From a checkpoint of a small image embedding model.
Model: 3.41M parameters, 64-pixel images, arch convmixer, norm groupnorm, activation celu, patch size 8, depths [18], widths [384].
Training: adam_atan2 at rate 0.0016, 19900 steps.
Rows from block 11 of a small image embedding model, named by matrix and row number. Each number is 128 + 32 x the weight over its row's rms, rounded and kept within 0 to 255. All counts start at 0. Numbers have three digits each.
After each channel's rows are labels from the 100 images, of 14976, where the channel reaches its highest value: "peak on" is the class under the peak. Only what is clearly more common there than usual is listed. The data: simulated stained blood smears. In brackets: how many of the 100, against the usual share in percent.
# pw: pointwise conv (model.blocks.11.pw.weight, 384x384x1x1), inputs 48-95

pw.1:162177172162101162153175124113171115156141180174146174147141169121112157060147150166194110114138165105086155155145169151178160130158171145167084
peak on: small cell (54 vs 26.6)

pw.121:106118118104086111137102109103127097104060128118105117094158112115062143073119123116088129068094098072076121100149132098095111100129095113122098
peak on: large cell (79 vs 10.3)

pw.232:126128136100125168147157162150169102153114171117142204135085182161108163153156197107118133157113172104103084171138171147127171171170108168181112
peak on: small cell (60 vs 26.6)

pw.233:151167131136148119166148134085129056171090173115179161193130164083106188136130169106080113116160138091054130158156183164156154161158113104162080
peak on: small cell (60 vs 26.6)

pw.328:090109111103082098116108105096121120109068107105103134106137124082074130069100120116101133090094099055100113098116124099114116103114093103126070
peak on: large cell (28 vs 10.3)

pw.107:156161163133096132159151127121150084132111151159114145144150161101117149058134151174225105126117153128114181154149177135146135126159160110142119
peak on: small cell (54 vs 26.6)

pw.379:140150121119104119136132119151146086147093142111139156144148150080064148115134138075078091046112109068073124140133151140116122139148067121130103
peak on: small cell (60 vs 26.6)

pw.272:123104144138114139092122137121106093147150140106105107141156122196127103105144104152159183051126147099067151160123087134145122123148145112142071
peak on: large cell (42 vs 10.3)

pw.111:146150162127084124154148114109156094114133148140113141121153153110094147065118144172236093121106139111072158123153149110163132120128166121125082
peak on: large cell (30 vs 10.3)

pw.350:171136132114144212138174164166154077178148176145172149186148144177131156172185170143128122150151166125101102179143153185158153169176130185179129
peak on: small cell (54 vs 26.6)

pw.99:164171163154103129170156159095166103154130145173162181164137164108110137072138165154163087135170147090135152142150143144181168139142140114156079
peak on: small cell (56 vs 26.6)

pw.32:144135121190099133152144141098144096170099135102165191134138208095110199106123160071069129138159123117100124143134138126157166133142105142152109
peak on: large cell (87 vs 10.3)

pw.197:149110096127109166135162165134149104162127152144150162184136160129126117138159178132117131130179150089078091162104143154093152178152105135166103
peak on: small cell (62 vs 26.6)

pw.8:149136138119100085155104102109111106128095122126163149125172140065084135123116127092076092136150136100025174108147133131158130109162092091120110
peak on: large cell (83 vs 10.3)

pw.105:146162146147123150152176167171152093153159166154181151189122165164136155159171176142126131126180187116112126193125157172128167166159111169178115
peak on: small cell (54 vs 26.6)

pw.219:123160140122089118146151111109135097133095139139141149132125153129096137107131122130129105060143147114146111129156152141165101139158121106159098
peak on: small cell (63 vs 26.6)

pw.283:121105112106093111101108103103119095106079107105107124115130123081051116074117113083101110060103100045105113109110111113114118106109077107127067
peak on: small cell (55 vs 26.6)

pw.3:147137125112078115127138099118148108126110074136123150125127138069075141109137128083101089135118142127081115125108145122141148132113076118135108
peak on: large cell (89 vs 10.3)

pw.254:154112177188095131151109132096147114126089120139158150109181157110080154097135112072084131079155112101045202136172146147158154126141085110139103
peak on: large cell (88 vs 10.3)

pw.230:154142123121120137164154152108124090134066154136179151130168168129077193075113165099085105134208145104081147134156178132119150145135133148150133
peak on: small cell (61 vs 26.6)

pw.39:137119153123125139138161109099166101168133155157157161156131180117101153107138143113141123139166157090099118186132154179113162162158142116154078
peak on: small cell (59 vs 26.6)

pw.235:149118148138103148131165127119136089172099141135142152170093150094088131103161145117123104139140137100067127182119143174146117176155125128134097
peak on: small cell (55 vs 26.6)

pw.118:083104123133082080099100081085097157085086099104089099087116097069070105084083097097091094132092097079144144086114106090120093088093092088090078
peak on: large cell (46 vs 10.3)

pw.262:095137127144080082133131098085149138090118120124072099117143106100106115084076132157187103099080126126101138106130129083124096084095135096112103
peak on: large cell (76 vs 10.3)

pw.287:135147162144072098154140117080139118109132136143108166099162158107090137044081143165198079101096137109119157097159145104178135094112150084130089
peak on: small cell (56 vs 26.6)

pw.24:139154119132154164141153110112154083167106168151165157155118152107107182091130172089115115109196150075084091153138187150132189143183111124184111
peak on: small cell (54 vs 26.6)